{"model": "multi-label image tagger", "horizontal_flip": false, "norm_position": "pre", "head_dim": 32, "qk_norm": false, "num_labels": 7, "lr": 0.0015, "precondition_frequency": 10}
Rows from expert 4 of block 2, named by matrix and row number. Rows with one number belong to one neuron. Each number is 50 + 12 x the weight over its row's rms, rounded and kept within 0 to 99. All counts start at 0. After the name is the row's rms in percent of the matrix's.
# up: expert up (model.blocks.2.mlp.up, 8x64x256), inputs 64-127
# down: expert down (model.blocks.2.mlp.down, 8x256x64, transposed), outputs 64-127
up.6 099:48 49 45 32 56 53 57 70 58 37 58 22 55 56 50 29 32 66 38 64 59 49 57 32 57 58 44 46 43 51 44 45 56 55 38 56 43 50 35 52 63 50 63 58 63 36 62 54 41 49 62 74 46 59 42 54 67 50 19 37 33 56 58 54
down.6 101:55 53 58 62 18 74 35 51 51 26 70 52 61 41 47 43 46 52 25 41 45 29 33 44 60 66 42 31 50 49 63 23 39 77 48 61 55 31 35 50 38 78 40 40 72 43 39 41 61 48 74 53 36 49 41 46 54 42 51 51 51 33 62 53
up.7 101:53 46 23 68 66 50 45 46 09 32 60 56 48 23 52 41 63 30 51 53 50 28 39 42 45 45 61 62 34 49 60 57 56 40 62 50 35 30 47 41 41 27 62 53 55 33 60 42 62 44 47 50 34 43 61 34 53 55 50 69 40 38 38 53
down.7 093:70 33 55 52 78 54 41 60 57 64 27 33 56 43 63 54 65 41 74 59 49 55 46 47 56 18 36 68 37 51 62 49 64 64 60 28 62 49 60 70 41 61 67 62 45 58 66 51 57 48 38 52 43 54 36 62 62 24 64 44 00 48 47 29
up.8 099:38 53 41 30 30 54 44 29 71 55 49 50 56 68 37 36 36 61 61 54 51 41 52 34 38 63 68 40 46 72 38 71 53 55 47 39 50 41 46 33 49 43 23 71 35 53 59 48 80 47 37 35 57 51 25 43 54 47 48 71 48 63 42 59
down.8 103:64 56 33 34 52 57 49 43 56 68 50 67 52 56 45 35 47 39 48 49 54 62 50 46 52 32 45 55 63 73 54 56 67 39 56 48 47 57 59 52 41 31 44 44 61 44 54 34 47 54 64 66 44 27 61 49 54 38 36 58 60 42 29 37
up.9 088:30 70 34 71 45 77 53 50 59 67 40 43 69 57 46 61 19 46 39 53 38 47 58 39 47 74 67 26 48 38 49 32 43 40 50 53 29 84 59 28 55 50 49 47 57 56 56 66 64 54 49 34 58 45 58 40 54 26 63 48 55 44 66 32
down.9 090:30 44 52 61 51 73 42 38 46 35 51 69 50 51 76 51 39 53 52 58 45 60 63 61 42 69 64 25 62 55 58 50 59 30 61 51 40 51 33 34 43 41 35 62 54 55 57 52 66 53 43 31 34 30 73 54 51 66 34 61 52 45 66 24
up.10 113:45 43 55 58 59 48 54 34 41 56 56 49 57 53 56 70 56 61 58 33 50 54 58 66 56 71 62 60 50 44 39 37 50 48 59 63 51 44 58 54 41 46 51 38 48 59 41 42 34 31 47 49 63 54 54 67 68 67 34 41 37 62 40 42
down.10 109:53 64 66 54 56 81 60 31 59 53 59 53 48 50 48 71 42 55 58 49 68 43 42 34 54 55 50 39 91 54 37 55 60 54 66 78 47 45 48 49 51 68 53 40 42 50 41 47 46 27 61 28 57 39 49 57 44 52 33 42 45 60 56 62
up.11 089:45 42 54 48 43 71 48 57 32 65 62 65 43 65 36 57 54 50 32 31 48 45 57 66 37 53 52 45 33 48 41 49 27 41 59 49 52 45 69 36 62 39 36 61 58 45 52 39 21 39 53 47 64 46 30 65 52 63 66 66 53 63 49 43
down.11 087:38 40 29 45 30 62 36 41 55 50 49 37 28 43 48 60 43 49 53 55 59 22 39 52 49 47 36 47 57 44 37 66 24 10 86 58 61 23 76 55 37 58 38 40 60 68 57 47 57 62 46 54 56 34 35 37 69 46 46 34 45 81 48 39
up.12 097:41 50 49 57 61 23 37 72 46 59 36 75 54 57 75 55 52 76 64 72 40 76 49 54 61 57 62 48 68 57 51 52 62 56 46 45 72 55 22 57 50 48 57 42 39 57 60 47 53 47 58 47 52 53 59 52 64 45 46 61 64 37 36 32
down.12 122:40 22 70 37 53 52 31 48 57 55 32 68 51 30 55 66 29 46 33 39 43 37 58 50 56 39 51 50 56 48 35 64 46 64 51 32 38 87 72 41 58 40 68 38 45 63 41 64 46 47 52 41 50 57 52 62 45 59 42 50 69 51 68 58
up.13 101:26 46 44 50 34 29 58 43 39 54 79 77 38 50 43 45 54 63 58 25 66 58 58 41 45 70 62 64 50 74 45 38 48 61 29 36 58 42 55 55 55 54 43 65 41 49 59 35 56 29 52 63 55 48 39 38 40 62 56 55 74 40 29 67
down.13 101:45 47 56 58 61 38 46 32 60 48 48 48 28 54 32 44 28 21 45 38 38 36 38 41 38 45 40 40 46 40 57 39 43 40 52 54 52 52 58 45 51 54 54 37 68 51 34 57 63 45 47 42 58 42 53 39 56 47 61 26 74 57 63 47
up.14 096:38 59 36 76 48 63 41 59 41 57 45 43 34 42 43 57 56 34 51 51 38 32 44 66 40 40 54 50 38 42 63 57 53 74 47 45 36 38 51 62 35 53 45 22 60 67 54 53 56 51 44 50 28 70 51 45 46 39 50 39 41 50 44 39
down.14 096:58 33 52 59 50 32 46 49 62 45 52 65 52 55 57 47 61 49 47 38 63 38 46 40 34 47 51 47 51 44 40 66 42 77 72 65 26 66 45 57 60 47 55 44 70 73 56 63 59 61 61 49 53 51 65 50 41 45 43 24 45 41 51 51
up.15 094:39 54 31 54 48 62 55 60 27 40 59 61 53 57 39 50 37 36 43 49 65 30 58 55 33 49 53 35 44 42 43 50 44 39 49 47 53 46 69 29 41 50 50 64 49 70 64 51 62 47 45 61 57 30 46 38 47 64 68 58 95 56 50 54
down.15 086:65 33 56 64 60 37 50 28 51 27 49 29 16 58 56 48 38 59 35 51 53 53 57 54 58 60 46 61 44 75 22 54 45 48 92 47 45 44 47 33 49 47 55 46 46 56 40 31 53 49 38 50 56 47 26 56 48 42 60 33 52 41 38 52
up.16 102:81 39 43 32 71 59 66 59 49 44 62 57 65 25 57 46 50 40 42 39 54 42 45 49 67 52 47 68 49 73 33 46 35 52 48 64 42 38 48 49 44 56 51 55 36 25 68 38 52 60 45 49 49 59 32 30 34 55 58 59 53 55 49 41
down.16 110:66 48 26 56 48 47 48 71 35 38 62 47 38 61 29 54 75 35 52 52 64 63 47 43 61 41 44 67 26 64 60 53 51 59 61 30 57 36 41 36 74 42 47 52 44 35 65 53 43 48 41 56 28 45 51 54 49 49 58 56 43 28 32 31
up.17 094:38 45 53 50 58 53 59 44 44 70 58 43 40 46 53 47 67 49 67 47 70 44 38 46 48 43 52 65 57 50 59 60 66 42 41 37 40 52 63 57 61 43 20 65 50 66 56 63 58 43 67 43 53 60 35 47 31 53 57 48 50 53 51 50
down.17 100:53 62 27 55 60 57 53 53 35 46 46 63 41 49 47 53 30 47 50 48 75 50 35 64 58 54 51 54 45 52 46 42 44 33 49 23 60 55 70 66 42 72 41 59 74 52 49 57 44 59 51 59 67 46 40 67 63 44 46 51 67 59 49 60
up.18 093:51 37 41 52 61 69 54 62 51 66 47 63 37 56 39 62 47 29 62 54 43 27 49 36 38 18 48 50 57 60 77 48 40 38 40 52 44 44 58 40 41 67 27 44 48 56 50 69 49 51 54 55 61 57 38 48 66 50 44 32 38 27 32 49
down.18 086:78 71 53 33 46 51 50 49 51 62 47 57 45 48 69 40 54 66 43 53 47 27 65 49 38 46 49 48 51 59 66 66 56 20 49 64 32 70 28 51 38 52 56 44 29 68 47 49 38 53 66 38 52 72 70 46 48 47 31 47 46 68 56 46
up.19 100:62 49 48 14 45 40 61 44 56 56 51 64 61 66 27 44 47 56 45 54 58 35 70 62 49 30 49 53 35 59 39 53 58 38 54 46 48 49 36 40 59 44 64 64 34 51 54 50 78 40 60 73 53 58 33 56 60 30 59 49 54 64 51 48
down.19 099:56 37 47 52 45 53 35 57 38 58 88 58 44 50 43 32 34 46 33 42 33 52 56 45 59 42 40 66 48 47 60 32 38 40 46 63 53 28 53 42 77 61 51 65 48 30 48 47 57 82 50 55 61 56 56 34 44 35 41 36 50 42 52 48
up.20 087:59 53 51 46 60 45 43 58 40 61 53 67 33 46 57 54 53 50 57 51 42 32 27 50 67 53 39 55 45 41 63 57 56 64 41 59 41 54 43 40 60 40 60 49 51 79 64 75 53 53 32 36 47 51 43 59 62 54 62 50 45 47 47 27
down.20 088:51 39 64 29 32 21 43 39 66 51 63 49 37 47 53 38 55 54 59 61 47 50 45 66 36 29 56 44 69 34 52 38 46 61 39 50 69 67 49 44 50 73 65 58 51 72 35 57 32 44 66 49 41 40 44 57 44 48 51 43 68 51 65 59
up.21 089:60 36 49 38 40 54 52 23 81 41 42 56 69 60 54 54 57 57 47 45 50 49 37 57 51 67 58 32 46 58 49 46 60 57 78 36 30 47 58 39 39 59 25 63 32 61 40 42 56 59 43 41 46 39 52 39 23 59 62 67 57 54 57 34
down.21 095:45 46 59 64 49 54 59 45 35 42 63 48 59 34 31 54 57 59 74 53 43 56 33 24 43 48 66 45 41 71 71 55 47 24 42 47 66 25 39 60 41 42 70 43 40 51 60 66 34 56 57 70 45 58 23 51 41 48 35 35 51 57 35 68
up.22 099:38 51 34 55 48 67 67 35 49 53 31 43 57 59 29 62 26 37 66 53 68 42 41 54 57 61 40 54 55 60 51 66 50 44 65 43 33 53 55 24 54 29 45 41 68 50 56 51 63 47 59 58 58 45 48 51 59 32 58 68 29 63 41 61
down.22 099:67 55 58 44 47 35 51 53 34 62 38 38 59 51 57 57 30 43 33 47 57 62 53 61 60 52 35 55 68 46 59 55 51 38 61 44 43 54 12 41 36 41 65 60 58 39 40 43 63 65 47 54 65 56 50 47 42 48 51 83 41 42 58 19
up.23 107:47 56 55 17 53 24 60 51 51 72 57 42 47 55 64 29 68 45 52 50 53 57 23 46 70 61 56 46 56 42 21 60 49 42 37 58 55 49 55 64 29 79 62 51 55 45 43 56 55 51 60 57 47 77 51 40 59 63 30 48 49 64 57 49
down.23 106:53 80 57 45 45 60 66 38 59 42 58 55 39 43 53 43 26 75 57 64 53 48 40 34 60 60 47 64 55 44 63 46 62 42 42 60 48 50 37 78 41 61 54 46 64 37 45 42 58 64 48 43 51 60 55 48 67 59 46 51 72 50 53 58
up.24 092:34 49 37 53 57 39 49 58 46 42 45 47 43 54 47 58 63 36 52 34 40 52 38 63 41 38 38 27 49 33 57 64 80 69 69 49 40 43 57 67 65 50 46 19 45 49 39 66 35 42 29 51 58 31 43 64 27 69 58 57 64 32 48 40
down.24 087:67 39 71 45 51 49 58 65 60 41 65 40 36 62 56 57 57 41 59 54 51 35 42 35 57 44 78 55 53 57 33 54 37 59 51 66 72 36 58 51 51 55 67 42 58 60 32 53 52 35 44 51 79 50 56 29 50 43 57 39 73 50 65 49
up.25 101:62 56 57 20 67 56 70 73 54 71 56 59 38 50 33 44 63 40 51 50 85 45 46 46 67 52 33 66 39 48 37 62 25 34 48 72 57 63 69 41 56 53 53 57 30 40 69 45 46 48 47 82 35 58 40 39 43 78 68 44 54 59 46 44
down.25 100:88 51 42 47 48 44 60 48 65 50 45 67 42 62 52 44 64 32 34 47 72 61 51 46 61 41 41 77 45 80 71 68 42 40 46 59 51 40 66 41 55 36 14 52 45 36 42 60 37 68 56 32 44 39 69 45 57 54 55 44 62 29 49 41
up.26 097:43 42 27 49 45 38 61 56 36 53 56 43 34 58 46 57 41 46 53 34 70 51 67 69 45 27 39 38 76 56 61 60 42 35 70 40 66 44 58 33 43 37 45 41 52 36 59 54 53 42 42 70 47 68 48 35 57 44 46 46 43 38 46 55
down.26 094:53 64 55 32 22 54 52 36 32 58 69 51 40 54 23 35 51 26 59 57 38 50 56 58 67 21 67 39 50 63 38 54 52 51 44 41 67 43 42 60 71 40 53 48 42 54 65 34 81 33 44 66 65 50 32 47 49 41 63 67 62 67 31 70
up.27 100:56 58 46 53 55 35 39 57 09 52 65 63 34 57 56 45 61 61 57 48 55 64 48 70 52 48 40 62 34 52 63 54 62 43 47 56 59 39 47 63 57 25 51 48 72 50 59 56 66 55 47 32 65 41 47 38 37 55 41 66 59 38 38 41
down.27 095:72 51 41 57 70 51 56 68 59 57 53 30 53 34 52 62 65 48 38 66 73 54 29 27 70 58 57 65 70 47 37 27 41 41 39 59 67 34 59 57 43 38 62 50 69 43 53 46 47 53 68 47 40 53 43 41 58 41 48 70 64 61 59 26
up.28 089:33 42 53 52 45 55 85 63 65 26 57 34 45 43 42 47 58 31 52 42 52 60 52 71 49 58 49 36 46 51 31 65 52 70 59 23 41 53 51 37 47 52 52 36 48 38 46 38 25 51 50 41 48 49 54 54 30 67 55 43 39 44 43 46
down.28 092:37 44 54 67 48 49 61 32 49 38 42 34 50 37 43 63 50 54 56 45 62 45 61 67 20 45 79 32 45 50 48 44 54 44 49 49 59 65 41 47 50 41 63 38 31 59 41 54 52 30 50 47 43 57 60 31 63 48 50 43 60 61 35 41
up.29 099:61 70 48 25 54 36 50 57 42 62 35 44 40 51 69 47 68 32 51 50 59 54 51 81 52 57 52 54 33 43 32 51 45 28 78 50 67 47 73 55 42 53 61 35 56 36 55 70 62 53 53 51 60 65 48 57 57 70 55 54 45 54 45 57
down.29 105:66 62 44 43 50 51 44 57 32 55 40 32 41 55 29 32 34 63 45 36 47 59 52 58 46 51 37 39 47 30 66 49 54 32 58 33 52 51 69 42 59 48 42 38 56 36 77 49 65 53 37 57 53 55 76 52 57 72 40 43 41 54 60 47
up.30 108:33 49 39 35 44 46 62 67 45 54 28 49 38 52 48 45 61 57 67 50 29 56 69 71 15 57 69 34 61 53 64 74 66 75 63 56 76 36 44 47 36 74 51 37 45 56 53 53 35 44 42 55 42 71 44 38 54 60 40 47 58 26 36 68
down.30 107:42 50 53 56 59 53 55 36 76 64 53 34 42 55 66 24 43 55 65 53 51 65 44 57 51 50 58 57 32 48 42 28 34 55 61 43 60 53 51 43 38 62 42 64 52 62 49 52 73 55 38 62 42 53 29 56 34 41 62 22 70 43 65 55